A small image classifier, trained from scratch.
Model: arch preact_resnet, activation silu, depths [1, 1, 4, 1], widths [80, 128, 240, 416].
Training: batches of 384, held-out accuracy 100%.
Data: trained on rendered made-up planets, 48750 training examples.
Rows from block 3 of a small image classifier, named by matrix and row number. Rows with one number belong to one channel. Each number is 500 + 40 x the weight over its row's rms, rounded and kept within 0 to 999. All counts start at 0. Numbers have three digits each.
After each channel's rows are labels from the 100 images, of 14848, where the channel reaches its highest value: "lies over" is the class under the peak. Only what is clearly more common there than usual is listed. The data: rendered made-up planets.
# convs0: first 3x3 conv (model.blocks.3.convs.0.weight, 240x240x3x3, each kernel summed), inputs 120-179
# convs1: second 3x3 conv (model.blocks.3.convs.1.weight, 240x240x3x3, transposed, each kernel summed), outputs 120-179

convs0.107:485434545449488522492514476539550500474527499546475464459498529499506522479481522514459536526472397539556524486454510470592476456493460501442468498563517432506494507510547485541447
convs1.107:493428466475476474453529515500513526498476508469574553540440497535488409595477497496535467464546594481515495522525508534460499559475570533501487482505521509542515480530542493517573
lies over: ring

convs0.131:510774478514494528549484490500450566581533505517504536453482488486471560428616535482492495504468481518443448483516529501451536506483458498495463488486497505533490502491537498482517
convs1.131:423302481496481497510476527527431484595467521492473472537517486500500457548553496523484506506690460495469481538541507518564454521506461505552499513515538497456442488512503495503441
lies over: ring

convs0.219:478452497542412502464471544533464516521500480511548562540475486580493522502427475498475496500479431602453509501528489447550482546523519423553501519495454606544551516476445534515500
convs1.219:476562523572631570452493517487508550472414480469525518523446492409532449493515505505505478450431507585574452505517495476446406539467489485479512494561479561501508500519588445456491
lies over: moon

convs0.34:435524463570508451456499485460408612512498478508483482453475466490541488530515552445481408475501519450576488498468427598487506463503511534459474454528507469459525547424481504480526
convs1.34:501478412472493504541398510515512528490539515485475582491496524526477598530485494468508500436511446486476531590512464452460596532520537536459480501486417486531598529465495483488374
lies over: ring

convs0.200:441507547487517499537538527493526453472470489528446462465581506477441533495511449428543455482499462485552456429529553462495478498518550501430489509447561506447483510513550514533495
convs1.200:478469582509498485489504483556489443497443556445502471522471525500500502503529505591573508476548551468512516512552483489577504480465491386572521504456504505461488504560528484494428
lies over: ring

convs0.186:518622493482530483553535512482455552485471432536485513524430523522493546460501511504456511410494490500482522493442533485377474505557496491492435566506538457534451475505497475473517
convs1.186:455428512553470574478494506510479445486526508494524472575452509504460480512521508542523518586512546450496525525558483505504509489486505482590489586448442563480480492532588501526536
lies over: ring

convs0.50:448289505532514541487547491503512508433445531499511485493498486463456489512513528479513502518511466494496487514479473499497424480472525518479526514511482499467484511483532424566460
convs1.50:455401494525518511497584500556453473505455529497497366423477496514529505494481456511476499478485533532514481498493522476537489563506491507500510476483511495488464513484539493490504
lies over: ring

convs0.235:482529516569446494582483523502414509575512499481461491507528505489507456499555520488487525495458551548511509526521514457478507476456550527545546535529551499534503522481550550540540
convs1.235:511545494490511497404544503488479501491441473462510505484415485543476494494486497506516566491487492473501523446532472535569505518497543488484476518599527545515540457516481506386450
lies over: planet

convs0.0:452460516479513481491554496537379528421491487492541478579376486488490504564397534500520461466510478448540505512556512507515437471490507435544403513531483483473493512519451476497485
convs1.0:650467508472491520481474516470586549535502595464530525593458519500492506514622506543527503524544614477548583525485480481498489486508477506518506447554448475524489538495565526481473
lies over: ring

convs0.88:511497500495483441478466482432478469526496464584491470448501482516488499497524534502459532481459567520491489443738579516442491458549479500629497513499490457468486493504454499490519
convs1.88:583544483455458432565449437477451468595541495491485593465472486514524464495621528491526469455467457516491521510412481525462452478472408526579478437541550496487559529544488493511481
lies over: ring

convs0.117:514523446518515543490466520521511457547479528507493527477495495458501486516501519483507580561446477521482498506482467449567438496421462480498514499558540538456510490505528482499508
convs1.117:553545483561537493514476529552486536456484485558519528489465484475501508418444465498329522492497456487520471511498527554537462467516497513471490491515402490559469578473494497495461
lies over: planet

convs0.15:487497480526473509527494496465488549406527473536488496501502490526517543445496465518455529485501472432461446471557529494570503499507489517586495637524508489521525510460510482518481
convs1.15:571523484485493453526467556492520511496537497476479560419492530522529452523582461530521537521463539531537592485521480511425460483547539476550500493532487535483611533500367479487484
lies over: ring

convs0.213:538427499459497451497503465497517483523491494584488505576431490537513522561487524521489480516522492513526465451442517518533480486465522393537460508479481531517506500491447458463508
convs1.213:534443504449543406545483491521424502512554479561493537412494486489501469448405505490558522479429501495514563445507539547386546539452522499399580488521521495487508484521542527415450
lies over: ring

convs0.167:595560468475507539551568444534561501498490438556458466526527489546525585432487492533455492491524438473495499523563512516539464495533515540520470494480479411447452582490482581511484
convs1.167:442480481495472565510490495454469503479503496498533469486496503498474717515478496493487464498513489512445455476425486484504522482451402515634523524516510517479590461494524475517496
lies over: ring

convs0.41:502512514532513484502521494523442556404505531495574444531695500491509508520483466453519470459453624485476441507499533466534468471505541529395434425469455485464453393506554490488409
convs1.41:406534501479486503473524531521412371466444477505538509493461487549471523554511517461456544456539476520458532516545479509514471579588492504472334587476481523519485488468491498450444
lies over: planet

convs0.180:516509476495514503495518522472565462515504502529461577509510494536526546519465493548482519515475528511527537522613499527451465479518589482557541533473494471519530450441542557475546
convs1.180:501522574520505562527519515504447495490514518471454548467552541523491531459538499452478460509567428471435425546480493505505484526523499478515482511558543489450546523582413490476516
lies over: ring

convs0.148:493431491531460521512458539505470482494481517499538493513493514466494502486864498523507480455504510487472492484489518480518490497502509492473532448551545501517482504482513483485488
convs1.148:420452516523490479489473498493413473631511463547503533487474464521508496461330466494436568479381527494527506486461456526505481485517466574435461478581485457584491492447537519491486
lies over: ring

convs0.87:497452488470538478497596498505466524569525448457448485454468518414602491519439524454437536534475502496509516504610498551494440472517478474576506482485506496504484514457462456512482
convs1.87:636489537534502501493508507495558482469497543478501517510506508496503557510560474526536500527490530486531521511508466494441436521513496519588508424485473517463530466483542490490518
lies over: ring

convs0.177:528531467521479527530473568514466541518558467449526526490506450447540488510518539515508620446518559462522476468495511467471432539501528498450505512480510481525479520516549484525531
convs1.177:530516460624452445491547487485490552512558510483494488453573514539496475466508506480434488415500488437471475487496577496425469478477490564479539446477560527543545502488479507510524
lies over: ring

convs0.73:528511541535473523509484495550443418575563533637489444502492496561465495539549433486462558540541507554501500503504476565424495474495471513519520582560520545498499518517520535535519
convs1.73:477478524531482515452483505517491562480515521472506446474528511490472547537520501466488506507454508506489531494569510487450486509494479507496496502509501431512466509497508478465477
lies over: planet

convs0.97:536427491494541529519520586460479600495425476524508459534523510544582423505564490489473488497442495513484460509493487487420482463564448614516536503535468447505513481531504504519498
convs1.97:484598470478477496469497530450568481543568487560557505547526523517522552462530464442541570536526510519578451440526492441612493547492493443425474480452560468468486532484521576487546
lies over: planet

convs0.189:494454499509480529458528485520539481490471543542480515575555492488521502477515489524498494473499492534480495487474468505457495450513482502372515564470437483440526510492462480526587
convs1.189:499529513474449398437505468525530488517526494448554488465413505501449448570471508477486505473493499454517509446487491516540568522547522500526462461545553498536506500486399494519597
lies over: ring

convs0.25:605521487519480528478533492511544577472489499499536391488474484504522562510539522497545507474512480489415479507547488484507510562508492516477482442492498445445505477481549565469485
convs1.25:464507518552484507516471541410544524548492560458474486506519505489504516495526448445518512425550496499471469508490501505509481511450506479603509498554508473593461478481500433475505
lies over: ring

convs0.220:522512496558514502498417502518614489503536534493508325519484496479499437481525493485503597501528531523607489516497508564477493513476466515510491499529468568493533513532501548508507
convs1.220:519468437553518506481510471584463479510451417452483505480512517481484500474505476459521463495440544447534515465640498524480497496503566511527532513500486515523480500424545534420478
lies over: planet

convs0.204:476524524529584469500485506500546615543500505488510555588525495508509491447637541464533487501509526492461626515533510468525547560469501474516484571496564535495460490486477487510515
convs1.204:508392456534511481515489473521506315587500534522466449541416502536536519457519535493408548534433524442516560497533470492546479489603468507419449417493490485541531486502498507523553
lies over: ring